{"encoder_arch": "swin", "horizontal_flip": false, "embed_dim": 256, "encoder_norm": "layernorm", "encoder_shared_expert": false, "text_encoder_width": 128, "text_encoder_mlp_ratio": 2, "text_encoder_fused_qkv": false, "text_encoder_drop_path": 0.05, "learning_rate": 0.00081, "batch_size": 256, "warmup_steps": 1030}
Rows from block 2 of the image encoder, named by matrix and row number. Rows with one number belong to one attention dimension. Each number is 500 + 25 x the weight over its row's rms, rounded and kept within 0 to 999. All counts start at 0. Numbers have three digits each. After the name is the row's rms in percent of the matrix's.
# q: window attention query (encoder.blocks.2.attn.q.weight, 96x128), inputs 0-63
# k: window attention key (encoder.blocks.2.attn.k.weight, 96x128), inputs 0-63
q.0 068:476513548500479509479482536473485492501479503520495513479516474503495535554483480559505483479525531481519470448517483478474510531489457454509474490495510455489509530473526475502458469476562532
k.0 112:506484503488528486553479465496500539490515529518512485466473505503517483526488520498474515523492483490523533558500514530505497475560504491545517490481510518513490482528506480468536518487522518
q.1 206:515512489528473522481516510468512498542493511529477474510482490509484495502516458460526494515495495546506524487506500532510477512482544552479543498497525488543449518511475479526553478482491488
k.1 048:485491467519454519489477509471469502510487530506506456533494482474515530532511481486513484489488525471480493406477518497498504494495505532534525502493492513498490495492517507528482466479544498
q.2 127:521467552492514445510512483535504469496510510502516499537498513493482512471498476469483506530461510461465480486473476490535485542491513474484490485528483476452476541571480503514477498455472519
k.2 062:508463483484437497469493544528497483514466482515513494529484509470507522489529458461494464498469476489492498499457490533504508545505523502499513481508502504517498567520504529502504466494474488
q.3 077:456482486485535502515480467497497512517537498502512517464508510491493509562484517518522485498474475460523456558505485511519486509523466499503496483473484522447545479465516508440504529466519518
k.3 069:493515491473549530476531523503497488504475469472511529494506490480518484489494503544535468470552483514479546542523476466468512488535478492503472507512538476519507535505542461534481524544467525
q.4 064:543557479487504513522494519461472486491456481511509489472491493502482481505500483526497478521510525508541537485500545487512520439464501545502491480532520466521462475493501499551500500502538507
k.4 127:516518478520484522462535491493524511520465476500504486502515494505512481477506495501520462511490500535550499467472508516499498483464526530432518468522504505517465447473461488534494498505488459
q.5 080:501519482540503501529513497467498482499542533514494500461515487516512519554525462485517479492512507462485451527498509510518459508475520546507492511489497498480532496469550482492529480472489519
k.5 059:467498515502518495522503504507494507454511524487481536514511515507475497475481460491460499517499509490471577479524465465484512494506499529548508532484527489510524534524501460514475535520480538
q.6 084:485488488502511525517480476507486530517505520485539540529484486532508457467516511484502495512464427465496464505509485521517528487554515480512534484483534519481503454515484498483575512499511480
k.6 058:524535507505529515482511546481462472478482486474489503477488497520497501489495478519525480500546548479457492450527500466494548479453463519497484534525534479532462532518508482507485472547524554
q.7 075:473467479505496515516505494493509519488494507491506497491515509540506459497496538461493508501479453517521482523502476521493492492554470504497538529498496537473492431472496456463534562486492468
k.7 099:486519507506558493506499516491452458480514520472483501439472487473505509509533495519502522449500492482426479517532512444515519494474506487515462518488494520511526501473484502478491472552509543
q.8 073:481470499502462518481508528500514527483487503529465500503488528503519495469511524500492490490519526495519527465522488499437530514496495521513533531492495520553481513515483513529491537525470491
k.8 081:532473491559527472448515469483494490518532508520504506510500491488497505511503492468462511500454482514467482527485487504497472537467515506467500495482499524490505522501497484505511487481494511
q.9 071:518532480454490470539494513525504489502525504478496496515465475477500539492516467505513516488526498508447543529490523473464450505560503524518453538479494415499514511506533529505496488512448530
k.9 249:501482507482507498553479515518476498463551541505486505504509489520486542524487490481472560512490520478473489534518514482498506514548460492561499530476485487477526499512536517451488506477523507
q.10 073:515548512461515528520496492497502518477505512493506502524514461505466512515511510523519530518545479554493510524488505489438505475538457449487489491500477434492536499482559482492483529479512503
k.10 077:497507489478487563525482506517470493458516529496516499492503501508456524518535534507532548500491470482508452514507509508483518467562465498530514503485473490512507447483540517463518495463524469
q.11 068:464475501486465480507518543491522479514451475517495505511521516488499502466517464517515474499478477466539500455502490482472516506459509463485489479507524498510435513509501552539541496482490482
k.11 155:542510488540500490446527493488526497531461478504504495521484505494501474482504484470486452504494502529499515475471492539518503518453529518442520460529513519523479522508462457509499497537484482
q.12 095:506497495509524504481552474506520510470508486492499468474510483495543472503458552469511477491538498544489518529486486513521502507474494536492513507519464549485536466493501465501458545505453471
k.12 069:425498483475470484510526498509503491507524505517498508498515480444512522527512533559518511485474446487519466526498494494479468498517522480491476500476438550481519496466495542498497508467468507
q.13 148:500506496486536485527471469484475526453531511480514512458488513511532471512490538534484527474517495470490491552522506490479499468552506479543490502478523518485528511509536495476523514517534516
k.13 047:491529503477544521495509482493459512478520468484495539508517505538518468471464488505518495505550511519506504487512484461479516484496462511524453503478517461489526490494518469508505523519537553
q.14 078:436473490465483503530484547497485532464495466529512519496505519505500523473502531539524498505487514467550492462545517465454503453498473490512493511493516473502461472467484534513492492489529503
k.14 072:544496491532570497470504493483517509509498506513488500445459489497494493514492500507448482484494505541476508511497512527493530505457487498454488485497519534521503467482470470483523488577522521
q.15 094:514525486478511510538479519497480462519536491507495496443470524460519513532507487546504515468506527464456492501498554495503482499497501517533460502477511455515535494476518532458465458530534546
k.15 072:494479507467534492532487477502474535466504535497470530491547484539471519486450472492486532518514522494493520522519510473498527498519449502535497527488523439479521456492509493503492562485497508
q.16 149:475466455526490517480495497454523548543506509539502436497494493519551491533480511469512492490502510551520496522499483580518488485512525530496560494511509534523509476517497498472531514473489456
k.16 052:493516481491484506479503545468505483555503461512456486491491494465526503534508482544557485479540508504495509494510488477501468493468510524476472516486525478517469520515494528518479438531517533
q.17 055:529489463500500445467491499524504466511492486508484496530508462457473567500507463517466522517471551470499503484505524469513495511502516481497423457520486508496513546514490520472493471495507504
k.17 086:550480482520467484500526482521530519512479462495505493531495528504531490485516479478525457534520486516535523483475484534519470525500547494471525486517487494504479512501485469514520510509473465
q.18 230:520488542516510469524444528508483499481514504504489515520472522521501503480491500478465530502485524442491497479524509491487518498528475491542509523485532466476475531569496507497500471522534516
k.18 044:536507543546540480448483531511507489533488506496517498523503503498489506485490446470465484515494512511460524475465509526527488517442519501488489469512555488489450503522471494549512490490482520
q.19 069:507498503526518484489508502460484473494535498512494505494514482507501550539467494542511493465492564479510462481507500473494471499476469476533463518475511496474511518476518495480480456497541550
k.19 150:489481505498512490566468487510477530469545511501495498471496506509508483536484531483461544501499504482500508510511525484477511494551479494578503523474516498478520487516487512462500513515520497
q.20 074:533503496533531509507481492492496438488513503482477499493526474525509479533485507474459485546496496450495442503467496509539487533476475500507477485482483513415496502480534462493519499499517524
k.20 057:468483505474486530502527509549535506448456502485499491513481524469525466490517548515514471495503471495527551469488513480501478484507532511505519532497508516523476500522451511547485527538479488
q.21 057:480511504486498503496501508538487511497449486480510519482477527509513435467511557482490500524522475502506527516472476520486516485543490513510579483513482538549494466486496477500524543541493501
k.21 118:499518485505511495427522497495534486532478485498516511508506485483501500496518519533529449489496475520513483521488485512508472508473525500414481471520485518522494481476521482531503495489483487
q.22 087:502505505501522522480442502502509529508491508502514506563516478540478494476508504491489535525483474515507474507463469520504497504548442442478495489477490484498513485490478467476500509480497458
k.22 083:488497504470501539530480528517484477463502521483508466476499488490514518539539485516547517480503512494492484511497538492491501468519479484547510524480524479507475489505512531513488446483538503
q.23 168:503539538469541512497488478544459470456493517457521565541517479508452491451508513523507514518490457490489501499498488456480519480524467451510461487501506475472495510495503476505490523506520514
k.23 050:473499486492490526512487513531494509496477491465559482482485482511490471459539529521550505468510491502542470535454490489523505471513511476454500458532502503494500424463549512506516513499516480
q.24 086:514512491506514534475490470479519518523505533507552486507452500486537480493522494463504483504459453532483484542454479544554497501488520501467528476519509551507516461501502472515543488492521439
k.24 100:492535503490456513467512522474500493527454482503512492530505478487492494473521468532545464489524512501514516427489472493496496497473528516457505501519521481494471547512479487550502492495497517
q.25 073:558520492541504539500469500508472509468539525526477486541503485535535470486513486416471510500496491536460507518473508521513502511494496532515544495487475505493510510522460464483488491529481478
k.25 112:471478511486494495534487510503471498465526520501479510462492529501500517516483514507503528514472519468497496460512542465497496479494497522551501543465526491480492499509498537503488501493524536
q.26 138:493530469483466504476560513478530489533476479494499474483489507472481510502513485521520476487514502550530525471488510491498507489440533521456471481518488508539498499452498510536479496508483486
k.26 048:485459457481504499538492467501489505490526526538503458539528498543499472510510504488454527493463498523516478511472521527539526493500514509499520480488457566452507493491467512463505555482529451
q.27 134:471474506488495524502504493505536535510469453505509469496494525475529473509485550504508467498534509541528546506467458539493500476525493515474528482562485521525510488509518498482478531510491444
k.27 064:509492481473468489520502511486523511553504485526530464475503481483481544568501540565506490479482485508523450560474499499485484486496493468468465492499468548501509494479521551473501487491533469
q.28 056:530508489464550462494499490488478451502519485500489488503514466492503543538445447524502514458480554487498492474503505490529509490494513479503427513468499502487508490493514527502479447507533510
k.28 099:501498508482494487564497512516511527503531503494481476482510508528513470518447484477450520515520526489511508478504506516503515501546479504581521539506483478495500466511453515459498509501490480
q.29 069:440460481473464484519524505515516519522486476540492554479526523505452469511512524531501507512488470478518473498507476504473506506521479460481512520501466515488486528446517530490531511470488500
k.29 085:540512494517563500440514469500483493507470505483506525477485486492480479461520471470471486470517462513444509529499495508509503520464516508438485477514510512536502513476504469471504503540483480
q.30 090:511496499492493442507534504490492460520537480496490485490549496468475545524474498518496507508498552470513463505511506456513466518474493513495453513494481479442526523470513526511458506452493551
k.30 070:498458481499503483514501476548496508489522510498511511548479514479514509495526512442477510497498460508500523542493517533497480507572488508516522503485489523520517477536465529446491543526471473
q.31 093:494521522504506521492474507482472527477522549506527489483512472540478500527486509486503527539483499506519463519497485507538521485498459516496526493534493477462503471515535496513483539437567493
k.31 118:483522473488485535469495524507536489530448461494519478510489486482498500491542502526576466489509482535508511491482497523496495456491513505434494478512515484552475480497485500531519457493501481
q.32 069:494510493456492461505519483500508483518515479498489497469503502453453573520493500524520520479502514482490492531521487473483458537523492443529440553497482463468540526474545546496463499457502512
k.32 164:504480497481520485535480479524475504477561542496503508525514485519497535502495491472480562488499492480464477560517498497496492524569466479555494516485467491486538493506550497458504515476504485
q.33 067:495485508545508469530503501474490478506552481519473512532531474535476513498469483500480530503481522484481433484492524470488481517492512498522464514477487476467493525511479513472481481483485537
k.33 133:500470506498511504541486515523477523473528521502479494475473538517520503511467497471458547499501532478476497487507543488494531489518480507566512522483517500500515502514496528454486511523515500
q.34 081:478496511492510494526523463493496507503489507492474528461479520461491466514518500499510469510516437451471487521484482530522511506477547495468527488526496543510483542524561531465531504483535504
k.34 111:497520494508507490430540493493518521523471472508508540514497505486479486464482475490530441492526461529488518480481465517506478512478522516416478470533509482538492492493527479526507508507461480
q.35 060:479447531523491512464526481506541520508493514486511530471472535486493460512525522435522464498489448485495527530458472559542509513491517488475534456531494545521491500535493485500543522500495478
k.35 162:494523498511499486443530467483517491537444466488507517510513495479489485470520479520525442494510481518493505479492456514510473513449541494444494479518508510513491534495499481547517509502473513
q.36 126:517523470494478477459550482492518495511480486485485494490483486464498515507530469516490470473520500519480535502486528483508498517460552515484467483491477522531518520477505505505502484538453512
k.36 066:504469504499485467541502468509494514464509531513482521538556508529495496489488496472466520532507505493507495493511446476494494510531510502556509534492471495429517525517493483470497590464499511
q.37 126:528526524479521492492461489533490503468484495461515531512447517484510478455521514505477501480511482487469537496492510484473537501537497458524490479502513492519515529541480502486478505568498501
k.37 052:523498515484525486500496496508496499494482481496514513487559493547488490498451494526517499542491507484524452515485498485537497508468489491488472479504515450457496495466565504511532522444499538
q.38 206:492536455487487539481554499493495481501489511490498498475507468492499484507537483518528484493512451537501504509495512485492499489473533518482490488485483527527517483436507486521536516495477514
k.38 051:483523501478524538514527482479462508450499520469449515494519498503493465462520534471498502530525489499501529500524503463479515469487462505511505528499513505496496483490514458517514571491495513
q.39 072:481486503507491490539509505481490502501520518499527490453535519500540520548465508503520498507492550475524488486499501496534499480487500555507508544500494490443503478501546510529482535455511503
k.39 089:493498482516495460476485509493527498519495523532493480538480466464480520508547503479497511490485484536482550559505500516500496522551499496494507516478483520545494540533444488494520499491469498
q.40 088:508468539518519523493486473521496525479518548510513482509472531529567469471489524433497505508471472525479515534481469523529479502542509530487567499503512529500519477572498475512518529481464445
k.40 064:461537520496459499465505559456485465506489475508506496522471464464491539502503487527535480474500511473526498496507452482501467520452508497484488500495517529515489573532524534525499459478528526
q.41 059:514510506463505482508466520495511489519454483503520499533513507532496501504534480561494473478499454464535489500511495512479543497512494421478506484506522484492497505501532501468536468521516508
k.41 257:503503554475525483547454489500509521479492472479525513497463537480521464495472516503470482514506533462499520494485483517525508482521485483515518473536523488473490498556510484473486490501545500
q.42 059:540458509517508475535495460530480466491480496509520510542495524532477489450517506464469518521470502487513514540484503499545483498534505504472498516497494528478477480541452514480471495542463493
k.42 155:502482522536469490510488526511524508499480462508492519514495554517523502506476489469475465503512548461514499422481498501496519529460477511506518510519502501494492511485479520490462474557491474
q.43 215:479492447505471521462531515452519510557487487526486450483501484494516501533489498518541483477507501566539506494523491536493497490481518527474512511497510522545490488466472513517514507490494473
k.43 045:498510462524521509548475455492460482543550491527491430479518464510519486527485497509468531481544513521499493496522535504513507511498475519488523490471514507479515477506423534472529493519520496
q.44 095:502509511463527534494491493527487507504485492529518541475457497470487503502524516530513514484522476538471528495482548511472537496509486479515490467495523487571514543520484512455460492554530532
k.44 070:481475496488517493519499468495457531487487517506511510452537526522483510525453514544534518525512519486537447515509521484485531480505486485523490500496527458471495491465564511474482553455540529
q.45 069:488478492455465468475498503537528501492461472466483509535519486488479506470484523501463504496487475516521555473515490482483522506521458478504507513520475500525485512480454509522497552531455475
k.45 091:529522468519510467450520474521519469541500486495535479508524476476527505499519506475509463490490474516495498546496483514524442526498528486451508484510465524516496493496513486506532473495473464
q.46 065:533514488533487513502525532512505521487562533496485466488489499510501496496481524480500549501485535522478511472505538479514499488497518568540517521515485504510499494495479510546466497532500502
k.46 168:500472475508495508533493517501477499507540549517475476488522488537483525517488456480476562511461510508491495482536555483512506495501485540534517541447501489488494469465461543502503505493492515
q.47 064:523531513493519523517501484511490505519465536517509495523484463462493511481533453521544471517514521530492537486474513538526542501482513518487509462499485477561524484538490533508496465466511508
k.47 174:504530492494473506444527518504535504536448466505513491513518484511495491475510480491541439521520497530536505482487472527498478495477519506443508479531494480527471486487507477548521486480482479
q.48 099:524470484509476495506499535520534465558482505548493513522532470484482533552499467499490469531458473501529474521508524515501478526485449511487511488491506476469471506506463523524517448464522529
k.48 105:545474513519483497488535480545508486534494502560512508501547510448453499566522501508510502537460493507537488490466510512534444550475483489471513477504518501476479526509452525535469496472511498
q.49 072:493519481518506534505519478426477513511521525497484463475451511502524495525493511460525515462551537536459471481460511522515492511511561551530497520493513490534548490513512471455495509503501492
k.49 071:522504484530510516478501507478460509511541521510475487463493483477482530501512542499481579497481518520467547507496573493493520514467525526514522524465526470498497522526456512470459519531529544
q.50 086:534500550509515481536487538537519497521483511521515576504499510486475521518520485508472487552484486469507488495512509497484483519515466483498504491499514462505464519520509491496519430478543531
k.50 092:515507526513471504489457520542531507508467479523536525562520509512439477536521471508478500535472529478560468493456498513541496511494451475463493458523499477479470516501520517512472499462524497
q.51 079:507524540548478448521436502465515550496487483488523492509430528517499489515495517476490516487499555469489503470483473531514474482517533485501524500517525461480484505532510488499538457485497484
k.51 123:494500526487472496523469517508541544503504450504522499538473547530528479472460507464439484528501515492545546479502482536493500458539492530532525486507504488497472478534504506494528514489495482
q.52 090:529474478522504541488529510550484500523521531522482472500513481509497536485478495452507513533454502538503525517538552506530510497497507590517536522476502492499495432518468476519525516462506511
k.52 072:521493501534513527452539499506474481509513559517472522458526469506473527528500488492501526515455492494494513518524550475527494518493485515510492511459516508501480493466469482520496505474536527
q.53 089:479481471547456509522505527525515474494522517529484527478551507506481553512520498483483512498481462511513471508519545465465500523504464519509502538465466505501512479455499530503489499491463516
k.53 067:485473508517509472476523489550498470502534539538479514481541461502501517537487534497502502512479467495489503440505490464503494521487483495504505515461472513493481499499462528506472524505483518
q.54 085:533496499484501472452509494529513472529527496479518528529490481452511535467530475504482522474435449484472506507512512493522505566480510480508502490500479526505503537505480546520503474527501504
k.54 074:514460476530481503488513484517510475518489519516529477549471534495531511503540460482525496478477478484483480473507475521488490540493546483493510485509482529502488494516519500541506460482464502
q.55 074:497496526496514463510487477540449494445483492477526514524530513510514478451485470540474515482511494462469525493495503440510518502495478436492489479516485557457486518525525493505461519556498514
k.55 135:497553533497523498472493498462498500460466487463532535519477495479500485488531489502506473470522489458461458500451486498508541510457510468461470476541498515509516507501527494513500498544491458
q.56 100:462533468454498512482539486448508497502511482489500492479514474476491496541503505565523487463548489533511480530485500483471493464513501495482433504498492504540526511462541496512509516497484490
k.56 073:490565457446516519513531486481468471516522511483475469480534471496499471502534496544571502487557469533463493520502494485487477513510545505487505484479492487494530507475474481516506500524495501
q.57 124:528528508454490517535517526526506479484538543504526519514525461499456514533526488539509532533462466470521454535513512459495478469511458475504464505494501476456482498476509518537489487461542502
k.57 085:504538493460498512540488485514506503482513502504531478496535471495480477529526479549538524474477487488517458551493486492494456501571471462477458476523508487481496488500513482522498502463518480
q.58 074:496547494502504552504488493466486499491540513494502462502455469501504476503488540484545506486504521529507494509485488514514487453520570554504476532455531491492493499502527474526512531482497496
k.58 106:500505468512500506536501482463478525496556513493490486448486508518514485467483531516480538512493514554494523538539531497484457479563532527543498524458530483499512465502507484499537518506519513
q.59 084:533507499523510460501484507518488464532486495497485554523528481488482504491517459517490506505480505475463480477514517474487489550488473468492521492494508472484466548502447533514515440548508540
k.59 089:526502541543468457461497500499523508501490497533535526532513512479447493515514474506457484498461504477482464486444518517524494546455513487454487463519514480517475543518495523513488494506482515
q.60 075:465542486465516500525527470446490519489514489470509488468474502470485475549506495541503514467572511494473494493482481484504489503529511503504455503494528478536539503469524500487470507527497473
k.60 062:522561471451506510539481523460482494499543481463482440514488482505513474464532502549542511470528497528439504518514518465496510469525520513498527486479501480491516472472506484492507499520489521
q.61 072:462498483469513518489480483463496512462493487490504471486461503510509449510495517515526498473521517523500511522495478505524502457509514496477484495500513537517548493488509449478503537515479463
k.61 080:521529477440528519520518473478469495506511501460485473527484493494553482451497494520522513469537475533477525525524504493457505476553538515501502497503486513483510473486496462512548504528495475
q.62 083:466520525451515526507481489458493505482493487477528464483463493495520424528496519530498486491529503479498499518469477521505502458524513469500492479528530518491504509502526461468498528482511503
k.62 079:511523470453524518549506489466486513493487475441510476502487503511519459477507508529503501494549503510502507536514511497482503443549503493497509488532503476472509477500541464493530528497505490
q.63 076:490500514453487545511511508486481493470536507502486433475518460481508477549472526513513514496542523504529478541466490517543499476521526503507472513486515512492515503494532499501473527471515463
k.63 077:498503467461549519519515484473480520474549510500476459430515477475541467507477551526525509498533503547480498562510532482485492488564530505528508514488502494480540492505486483477523518490519527
q.64 068:464494509538468488522471482502492530494508483482486475510463543513542499463478550435498516497507536496521514469476456510508518478518535508525521530509476523501515501536523502488451537496452446
k.64 144:485478503518478511545462495510508510506509494484468513526487529557515512480460508462457502510501511468541545465546479485456515472546475524572528544475483534506500462485501511498511484511509482
q.65 085:467521546473506481548457508476511521480479477501540523494500510501473454548509524565509496487535506441501469532491450481498512469508468444513474478529528502484525502489556528463478496480521494
k.65 091:466533513430502483551443496485493516500484466469523486501477503503514466496498504525513459479535504481513487527492472497485515456532469478496483482522497466488510504517544514484496491507493486
q.66 074:478516485537457507514513525496522518495528502520515515505506506496499543517513526496512515476489490496527430496480502518474497496509519506529482535466492495531501503490528563527504497459476488
k.66 087:471479492535477478527481495542516488518548499525474513477494517495507519537494537481479532518474511487534521480505519467502475501514477498546496528460494520494503480487486561494455495514509523
q.67 102:480509491479491521492532519531509462529524514512493548500525470466500544518518470506531482513469421519495490505501511464495465512500452535486470501475497484484504491465475509522515474495484533
k.67 104:530506491507496485507527479520477476494517534522516497503546482490457513537556468543517519508470498511489471523513519460524435540481507470463473492492502503494504517461492497534491492471510497
q.68 136:503475508482484478501493491504539504538442443504521483513471534482515485500480509501493463508496515486530511494445444555538498504489518466465520458561490496495480503518486516474487492506499466
k.68 083:501465492462472494535472531482537514503456462524509479505489520478526511523498509495500469496503537501520485511494474537511504493489493494472524488553487505517515487500527534469488462469515476
q.69 121:453529513511500463526461490475466515472534499481524518483489530508500516511525494548501525442534510473468485483487484437483492507506469473508457520496491509500551505453536553486457497557486490
k.69 074:467525510481516467537441509497489499500522508457507484506487520519523512472520497532518513446503472454461493495508508479488519479512516482518486520507486514506529490504490535501512461556492492
q.70 074:491481436501481525481564500524522479529477514496471501488563469501481561492504456494502500505526449563511504510494537486486507500482483550475487493497458493553512462453505511504513537501477491
k.70 121:509510482509516511460549503525475454513501527522468506485556456474463523528537481515547495497503486506464481485496517472518501548464501488463504509492485496504517518471456499525466486491491500
q.71 070:512498475454518504498513490517496448493508501505482496478543473474511454527509473567485480505499467518500522516476541472486517491478458467486465498498484538476508508449486466461468542504537510
k.71 099:516513483467557520478534474467461467468488519484518491471506460435504500513534486540564494470522479500444443520487518488504512516481522471445469478519516491485528513479494470517491499521508494
q.72 108:519540482516520487470524527470482464502545544492479554488486464503479505474533503534492541463498484512491461529514533464446541503490492490516458510476509508526518539484507521531520518524498521
k.72 069:515541515523512490457527489493471480494483526478475536507481490498478499465519463520480495476509465511432477480483500499495516529471536499481457517491496489533494561512500494519512526532458512
q.73 083:536510477460495462504515517553486467514516497460500517493516509454456542502528517502475528517453454479478515516486513462476447555528484463527474514495476506491476542474477547500507467512500502
k.73 065:517454509528488500503493517516528495498524533505527458538501495507513511525499460501547506467478467455482405523477470541492509494524504490511486487489486498504508501506547488494498468473483503
q.74 082:509537501505532540475503484501421473490540547483455493501515426482526499502505488487542498489516494507456513483524529463507521533500496527528490528476496504495514519515498471512487511527495505
k.74 086:548524494528546484483515474476442487493534554497471496466473469501492519508522506514473554480503523523454525517508535466480487518509529481527492506474516500510501530502488474525506492538522528
q.75 085:527499529462543484488524495512445458519522518496482533507506456456493510488517484507488510509505447485434522475490510477498490589509505475524506510485494521489489555503462525523503499523515530
k.75 079:519483513559486491493482505507478492477501546488497466517475501518487514519517503477496525496474506480448454505466509510514504519470518478505498506491505508530492527515550474501481490483494519
q.76 123:530486510524539477492460492519482506533477484519471506508478546476494471500485488470475488522491515476473543464511516537520493542505508519517568495510541474479452520556433481479528450503525527
k.76 096:560466522511498480467480509503523511502469481514520480516476507516482506511490487480446505519466529497504503507471516534521493486474504504453527475515521479481472532551525487493503504498503518
q.77 088:507435502509496481522488521557545502524474471548484525502531493483487527537485495463496472532472496476543486509503475515510493541507478487505539513510465498448460490505506531477504497457497526
k.77 085:471432511514475491516503495563527512523486477551479527499523526499500505536466539468481495540479510473553480501461476510507484515495469491497521508504489520487488512527499537473465517469486507
q.78 136:524522486486503530480520516488524496524503505513492479495481490504491479486498488492513494536478482539532500496512513542504460473531568529491503474498550461512457507540474454528554481445516518
k.78 058:540524473527471545490537526470503515499527491495519480473498497489475480510521507509533527549518510513567511514520521491525492477503504534494492493523546466495495510479545479530519528464540488
q.79 132:466454510504480505532476496499534540493448451514515490478511524527500494542472532484498470508529534484547523516488458526519511453480459494481513486529478510498525456475553514459472513484501481
k.79 068:441462496426511511518478523503512485500471460497497507476521485482527487513460525511526424495533480488533503502513454510482518471513460493465507507525475519471526489510491530464507504491502516
q.80 082:483489524511468437528462519511493500491487514511515471535500517497506542522521497510486530487482497455514471486495465492505488496479468433509515496503453519482504524506542541528466477486512481
k.80 083:462486507516472485540484478529517493494504475509497526527482560486520516538491532483512479485494498457532495459489492508495479510489492491536531520508474528526500498528480545495467464513495488
q.81 079:470484521510493493501501494554521487526458501515500552512564518493477535476514483502501473525496474498504513467513494486482495524496421481511518511507478489503505487465482514464498483500511525
k.81 095:519486530541489486496472525514507476499480509524492544517535502506452531546534484521479507503480512470498474486496495470498490527441448450475481494500487506492498552470523527504446478506505520
q.82 071:467517529533518545523508522458499538498502511509514524501438509533488498524505524457514507497519498507509453520504484497484491456512524548515501517466546482512499496505527498506537507446486512
k.82 074:504523512492491506519467520507487524495536501495493496449512483536485480482471517493444531525473525555512564524506533479520486466542466517518464494474507475492457455498514503470525545508521512
q.83 078:498492506523481510523471504459506527470501516505503446509464516538509462483478535477494516506490551510533518513497483545499535436528549486505535505499549525493482484551517458498508517448493477
k.83 099:484492501469519529517516483506497539487506470485491495489484512531536457453442538478475486525519494523540554492520477525477536458535511539533513502511507499482487461526486476494534549503507476
q.84 091:490511484497489529483516549520534467507510520510493542483529499522495506450505468506489487534480462536512495522535521476452505473508473514501468514481495493515486485459489492516532517502496530
k.84 067:510520512507488508453539482527500484474476517488484560525546464522421491507533466533503499521465492507504499512517488464529504511466458476484459488478501488486487507455501474535489524473506501
q.85 097:526488517503531534509487485489445514488545587500491463479468470528524480496496500464503541507451508515486495532519514514523518499501542536532534509482515532456488496528480460491525531469528509
k.85 065:572488506513545476483532482482485502479542512493479505466464468508524502470490502464461565518475508522497518515514559475487499507521524508512491494485550483478499512508480470492510540550508524
q.86 075:505507488490530528436556520529475448498495503513468517482560462504495511476524473533506486508538496547475534509512534468493526513470469513487462490507485507536488501472491480512495530529484507
k.86 115:514536501502545516456520499483478467490476535490472511488515431485460507504524469502556481490504484507441478513482501495510534532462500472457481491511493491523518530495483471511489496501498502
q.87 078:505507518488496419482468499475534516515477470479498516516491523495478477487533518529478508484517510448498500497465472514505532510495495429501477475537492491498487525503496528505497474548479487
k.87 084:486523517469465491525476520502538504503464453475511502547467535495531495460479483482513452490544508466500492461486460543478531498485499500485507481542478506506502504524518493492509477511491471
q.88 077:540517502489494484463471471532477498491510499444513465537489492515516475457500499513497537484466530509485560469509516489545510503492555477493515477481528521507498519538474485518512504550483458
k.88 087:497514494502493502471535504439506523475488505488502507523448519500531490457526472497511488465507476493455463497510495523461535538476548529485475485514519505529507527513538477506546500520459491
q.89 108:507465530548476444523435502487534534492462468515508481524485546532525500501486529470477508484500556447506508464489463520492516503498486468509545502526482500495497496530517512471474461516486487
k.89 132:474471533498476477527456513534541526512477460503492523524481557507509493489458521450451469519502503471543528460488461526500524494510474518524534518504488511515486504531489527476500500505487493
q.90 113:457483485475458547521533522519535515484507486516505506465526482499489514511492521491515481541513478543538496536488489511498461468512482525486481519496474493506511441453549504480490556444481497
k.90 089:443463492480492504525550505503508476490532504516475532472534486520502508521500513523529513503507487506514447519534486466455521484491462491518481524466492511470521488464522498492493523470479536
q.91 078:493519478467508555498497501483520519487525503498497468493467498496482480541490534499535490516492493532514499519493480534497495466522515530502514524507540468513507486495491452483525515466499469
k.91 119:508495479448510527509507498493484499509526522491496431460507468515540495478457511525530518507514501550515538529542506509482477465564519515509503513490511485468491459496513460501541515475513506
q.92 074:511475462558504490460529529489533495519459486519473506461542488518510569480497511497493493494510510538506504518521515497484530481463495514491512503508491503535492486482516515502506513492478528
k.92 100:481491514539488486438529504521504487523501509542450558489506506470463495504500490458482468532500479489490509461465484508510541542448506503489507501490485501536509539509465520497494529507469520
q.93 120:525512488561499498488502513508483493503532549502479499517497494518491541467510482461484558492466502512463502474544561472474497520495520541523514545440505487513495498503472510535510469511489515
k.93 071:521506535536526506457534513539501501516535514507493511505507493492491512499495495451479523506466497513493535445512510504522491516494488536507482525448510490500481501525445502534507502519502511
q.94 098:484494503548515487487460468491493516481498500486489449522470544523552495450487510467480509481526535503486559459487483519515528501485550503526528507510472540512527506514500476462473537535459459
k.94 094:500489504532517503491487499490499503493480503462460527534457538526515531464479511473460494481527513476496545452542514486466553511495505511540534542488494539511493479490494492522506481541505479
q.95 134:459475499523486513490484469485533535501440449508492447489510524517525484506462500470503457507541531535532557483488455542526479468497510535494537491518494519520521462491524474471491531512464464
k.95 067:462473462461532548495529506503488505514497499510459486461517499487540519489456534479530473510520484512506551476539479504466525465488500532523540529500503532499516478495486499498491511506533502